{"model": "image embedding model", "train_examples": 203450, "image_size": 64, "horizontal_flip": true, "num_classes": 12, "norm": "batchnorm", "hidden_act": "relu", "am_softmax_margin": 0.3, "am_softmax_scale": 30, "momentum": 0.95, "nesterov": false, "batch_size": 256}
Rows from block 7 of a small image embedding model, named by matrix and row number. Each number is 128 + 32 x the weight over its row's rms, rounded and kept within 0 to 255. All counts start at 0. Numbers have three digits each.
After each channel's rows are labels from the 100 images, of 14848, where the channel reaches its highest value: "strongest on" is what is common among them. Only what is clearly more common there than usual is listed. The data: drawn small creatures on textured ground.
# c30: last pointwise conv (model.blocks.7.c3.0.weight, 352x352x1x1), inputs 0-175

c30.146:149116108201119148142130086120083121163100133141044103155165116088118111068081127157156122120106079074095092110165148130147120060132114112118132134161111178103175112131151163109154156114159152129108163130200129104157117181110145067106103122127181094060165142151165103151139157127086143134135109145125135107126107115100097100066066142143135095119144112121080150124146166143102159079141129081130163132169147103127178145126112136096165141081134103115160119151041090101141171136140118076080113145141152081144101145071135091103092190
strongest on: jellyfish; small; yellow

c30.145:123144102156150145127077124116126103102128126095145147165156103172147106105157137129086139092102112135127091117126071153037143095201101175096198162152120110127159101141108149186104080116131112174108121141118104123119103112115144059105083160142093124178204139075164126100158158150190135098132102110077108182157094151110137114104136098181125081112112123169085177144186076160127142149176117121224138116192122126084156087161117188174204106126085124107126135171133203080108105133109094151139168050086109123195134107139196178198089115
strongest on: snake; small; white

c30.229:082154103109108149135134153205156167108135142190128204198083125130161136141101162148143218147219124127144113180086101158190135135104097128201154185097109139096140193054148142096158106058145144183194153103196081166128129187122114139120146110112130114157128128129123186127135151120105089128151144135144117129129134096184122144154150109156108143180136163114158157083157180169126106086165073158131140099104080076121151143165178115108133113114124115095025113158146118145125103124136113147134141139133088119134115158107181078151093130
strongest on: dragonfly; white

c30.120:129125123166075120126149166141137098119171131136101114136155155102119147093109109116145157147119100136105153137110126131163140140095100140154120137120089134151148177080152120123175138138143109129148098122192143106170209119106148105113145165128113078132100178178147158137098124095168134109075172105081077146130096181074124112184108121040141158109105089160142132121148161184096166114112100171209164179118087126145066135159199115125119099135140111151142142159117132115104124129124116181139154090118157090128157114117135110100120139
strongest on: starfish; small

c30.74:100109181095193169142122126161098083129103128133171120142140091130126090140169081138087098130128137154033103083096137153180137155105117115184101148113137140126173146131124094138143173152118157102153135096106140093146127147166133187132111114142086147127163155173149108163082141152161138104094153081231170151155205129100161135082120126180158129097123108130144140117156113144160136130146110159091173224152145150102104093111111133157096133057127098101119143135118164117116182137127113091123061122144087148083158187151068132158168111
strongest on: dragonfly; white; yellow

c30.279:118148117091138137153164114137087154143120149161116130116074165152159123136150122108143089126140032117099182122111039123125134124155153161208121095080120149198130101104125112117098145103080194091120169166093086139162120163102133143124118120074128143147119099100195128096141137144130129179123083129133103160137132139134086058079100138146081133131079137085137117204138178113087114201165151141170157149167155096153151114166142125113095166171163036085140133109120078122192143093042079131111142141144123105210112172115126075076145103
strongest on: caterpillar

c30.343:105116137186108119133131159187137142167105146081154149111148084170166160166083150139108131112074123087080147141168126083188176120151079154145202100159139111163136158080135171111199141153107116195165143086177148124179109128106124166155100104160095140164118061122153211118072112111130077133076206120024112081147142123105137090168140126106117116127130046165148144123145120174109146099150137060175124085193111107113169088151121128134107100128116195163210102146110140115134120116091171112148117255125127089131168156175100100106159119
strongest on: caterpillar; snake

c30.216:163136174156093237137096122122155139123158164141124119124140139063171144090137097113089178095154154114132161062134101121157099088194121158138123111115110078123109125208099140105111138142178145143126088134099114149146144117191127097137154180106185159104123149163126122158092212122172125133099146105070108151070183127179131150019121173163135207112147149110151140145102096141088149136093153102144112121066162128149139156124118083101132167080166082097121107103109136060120092113134083136154118103110151054156117125138123118077088155
strongest on: caterpillar

c30.308:113105108071099120145141157173123130119113178175069145139115130125168189103126094237126171127223105113156135096117103167132131095141125127107103132084159142134113136112140081105098129164119146100087152132081128121110098114123086140151124165123131178132156121120108140157102144081178133171090091205161151131162118123210079089104162130084099111119191109132162135072134195115129148123134130125154134099155139122118131127175105048137134075071113082143115168106120107157165067088122068144122147107169110074125098105116146117137068101
strongest on: jellyfish; small; yellow

c30.207:148112100133094118114126172109175133155121095121197169120139176083174194108149131153122117138136150100115113151112125120137137049144107116094136069133124126136166208137096123147131127155142182162150126136086100161120054185152126073190127178132165123102139102159084092098094139165099169167116109089118134146155153170115150149095140100126055153193114108109135235140182133156116080157096099096150139076130132136216081154110065094146112166148170137079116100084127069129136108155163103140116119112119132108149097151121135095108076161
strongest on: starfish; small; spider

c30.312:180120171146138146088072085131063155170132142129140068107169158118186112140094141108114180141136116125145061071026146087144131115093155145120144114166143133111177175127183119167098124123123129130121073100084166141120115111152119171149136141136135154145099146132131138157085092095142144121123111080146089182091206145140075128149127101133141095159133099151033127073146141131119217107165114148146152087159108201116145166123070115212129102140100134053164130142203151115117175107141218157109103084134138121167127085125136094108092128
strongest on: turtle; small; white

c30.329:123115139123135107076134096062109112140152099155075174106082158133151113145186116132073099101134089186111139119104122144110140090129127102148138165124109154151039120135111090114096098138096172133096153116123089107097074074137191107061135168145131102186125131121114159137067157131151113115158056139178088158104139116115099075172142104086102109122100058091165141164143106120128113112123133166127083158078079110168128123171216101188156218185163131145092076125205088121176166165104135179133095136221123096114107122138126116141092113
strongest on: turtle

c30.63:157134154115131103144117120102156092157085099133119104091075084122105136071117141167089087168127123121177148085104125076104103139086091144122094079113127162037152146096117146167173123087123173160126130174073189179122127190144120142166150110118131077120211121114095086119138134131183136183117127118091090146115139116109120130103087169071137172116116094150115129125167111104127087166072119114134101116121094094115134106107097115068129173104106124112148107144148163124137148148145073127146204110124147122108128127144144176114052128
strongest on: jellyfish; small; spider; colour: yellow

c30.80:145139130114117144139070086207168180119097136155086107138150116051104097173184156132126105090123113108101140157142137117117112102151127152150133119125080160103149114147077123159156156137161099150048128111104141101074112169172141132100124126138139170149118158154108099105193207130125147174132182065106159216136074091140138127114131082134167170153120105130133203152159067132153157138098137077204130114140130084129101143147093163162138141149149129134173157123146120196143098158020116125070188109143131111193100191136122103129165073
strongest on: caterpillar; white

c30.119:089110105115081146152134164171124141120099115073102168124135007155137059150166135152103084161152146122103056161171123172145098174121153154147118107107060142156181128116235126125173112100095174113112138191117112065120091110143171099102103126122091202118114198157134123070123172084154107111144123177111094143113145118131119145145172081124072150168113181106199107161126170115109138112116134159134126111166087143107106131118139093116123075133150148144132130140122157174110122121090102115093111091090122130127162116135189152208084129
strongest on: caterpillar

c30.344:073137099078130103094145076119201129203172094130150090108073152159144070075087111111121109126139070133116130097150135186118128118139184152139173107089102089144123141072171117201140175118133127155171118173136086135036149103092128090128181144103103117083102134133105128135111116143147168146130167087147093153109129112185139088155066155196142145084187138070079120086107114131097159086077079067205140091112077135078146099220177130125104144121173160151116105105154071136122141119177101138186162112143119128099140184161067162108104135
strongest on: jellyfish; small; yellow

c30.113:140167126131169137126151118070102192138182125094131114133124132083129111129120187168092103160075162125156133039082136112131171119098174170103131139126145112118111148160142148142165115096083167164074125189104105076139093129100130116094172122151199191119071096147081112102146168105137117075089142071115155118123148114111170137097098103121140164136116094174182080149108172132081156142076096098226065109115110130117118170100162156130171111103142125089190156102150185142147156124109178172188210138118123116123129102120169127150182126
strongest on: starfish; snake; white

c30.138:112084133093079159136152121141144134132136187159118084167126113127137126120093179073092148134163112141132106217098103103087134122116123127096110139141167111138181126117107078098162136139139112094127167119143144163158113101089088108095189157117167185118117150127183084128195141154120103182122114137157094111101112146151132179142054117183189141159149140092085103125108147209082137199151061123129157133152093107121065154108133079149134167136216180186109125135138105142146164129158118101108111075137131118145065109123145153084079129
strongest on: starfish; small

c30.94:155135157084063129082089108128158146163143087120140129115146100045128134145169153161137125175184123167126129128116087138102103124092158132083128161144109138070163090082077124107070095120085165095177106159129125131119210129149117081130166070166099107171153095106109140164139165147099096109132135135172112118086102148096136138067105148079067119129138082055143129142142130138145092106115170142115101129113133106115115098106198121123161165127106153106074133212132103133137134113172152072089131100156103136090113060066127112105105105
strongest on: turtle

c30.4:129171154235132098117124105100106094117137143111122151165136196141152137102062166178134083137191144085100078089100081156123113096131115096168116117131107120121099057132130141131141084160138060143147119165111171132127173145193096123098112169140130069177189095228135189088114169145139146174135132100104135138093162130093109174148167105091173119135109163197146186167118155106144115099197090143118135098129109131142131140129182140140030151084206154127083168147156126125144170125060137104128166157127146111127041135096116154122073118
strongest on: small; jellyfish; spider

c30.177:178133126132146111108126120124161174153140119198184091113126108096120122165076136190101165100090148134125167169106130086202130125144183149187124139129138136101099178045227154113134137089152131166167113123148176133109134130095050130177111158088124119147126081134128125095100026107126084170145193071115109174051119091137130135119113088127130126125080077078104177129053053091131062128112135145123083133162134134130090135069076124139104108088150123128118106127119138123102184110172144108111103133089118075133127121148132165150070120
strongest on: dragonfly; small

c30.273:126070151107057132130114147149142059127121139117076158123120108172159070183150117041100153104161130107089096160183175137141096165098153145146117145100129140162133133109095141107107068131141116087106074120142169065116065144100089178133154110108099124137080144101231138105201127125078072136113123115118180129124180084153099200199131122109102188099191120116142162109156150153140119196127114156161100135110163116149085157110109145157146153096111157100173110180131111103111133073056127112184127108145083159104135103061154193169141084
strongest on: dragonfly

c30.67:084109093139117150131205146060157136159189142157127123135123123202111118174142209134159179087161174139210079118124123106160082129110133110143131141103122087135083137118163090094137161114111080110098130063116119096180169096122096139120143148137118181128139134143121118087080131148134146156086148133124174137123104158089137162105089115127121098131082131144190159136133160131112103104105150106127132182146140082104100205142120107141189096126139170155129153138092065075100158178107144173145159109153155137175150129109148170136147163
strongest on: caterpillar

c30.232:115225036191244097101205149124102111137086102114103099156200135131109140118168137144064069158109143124145142188117115148078127113118064147113162122091152170118136119082128142072122086166118087109074172207086119128154141130112159218133166114129165129168139077147143147131144138132143145116113127147071143135125103097129160119132123110122148159094100123122094128165100107131122128153160189148150136112100112147049118114135118103118081131073133088091131153102093133134140127116129129079212100109126079112110208098118126122157163162
strongest on: dragonfly

c30.117:193139164173142143164142145129126094128151140079157133116186115184167179139165189108094079157071133108168183129136145167130160142093127128125109101060134157125173081107113130154129131113086151115148120141156122157128153182112109122141127117130117146130134125186142106163154149145080162168100154172119144150115115123108149078126152132125078138138151120113158111113202109153099050114156116111117121150124081104093137132083183102084161100111110107136106141127129106132148127096110102090072146101145140091181144085200120141132147146
strongest on: starfish

c30.85:119093081137149106186030144139089107118085141132144166163111128119108143130152148096161130087123110113091153126138120141101112133176086111149114156102161096106146127114125146122105144182084138120136069077094184113101117097138109127107112122197121104134189105131121136119095122117136170125174099150128136114105078163134085158128093152095097168133127117146159169118123026088091130173072103130132162124103131109124123136086165142068142107151118139110072109137188159145141111150150117185126199123130147148135057129216186159135130108
strongest on: jellyfish; small; yellow

c30.202:094100149183136142120124129080150103121129085199124132135117168103146115126147131190207144109139097146181118089115093153177164211126154130153140197131094225139079144133171153083094143111087140172101178158099107131086166115137150158121099179111078137160125217121131146136134140128129126097157139124126072114107165066167186106126189113150161074133114111116087149065159121134126178132083115127144101170092132096146113217057113106169126151122134109146132123142108063104126152085144099132118119156167101197203091077040128160157143153
strongest on: jellyfish; small

c30.1:104100098148123070128208124089153138112077141150106162118094125153159136159131123138127145101155146132127134124154107107125148180178126064175117137146099176079111128128193122127154210128077098110147120165098074089117107125180143148141137103128153185153163117201127133225173179123110126189116126107177142065157141154129113102166108136161089141105137157161111116143082109132130133219089196108196119123078137108122171141120166126123106120060112148167093176082104113138151170143104131142186134194158182178149206165139087156099150152
strongest on: snake

c30.215:156112097156130168111114108117143118118134102151140121126085128137183144165116186145172145133149110129105170110096148097114111143192168119207133113161143124065154136155113096111148162033170131155129103102177109124127146045151102107132083106153126113112127146167136142187126124110113089119133129166135111202161178132147202119110103131153197157140058132150096118156100119143120156145129129138074070118152059080130132118148147124055146142111129192054167120166119161111125106116116110111160113170102192090062130116168152077111067137
strongest on: jellyfish; small; yellow

c30.350:084119113131136140165153146108122119124148142156108142124174159118127125144119193078108140146150082171136193051128096102131181147069154129117056119099170085189150117147110101147175143138163173075098161141131107088123150120057181135105108112112141148130108134099128065093183123137087139134191127097171115165108093184097137158067157113118144176127109135179114143132137054127125108085121118107177101110199125063088098088108145126117066124142167125136099128129054142150162164139139172145137136133045141051151129118072175111195154200
strongest on: small; crab; snake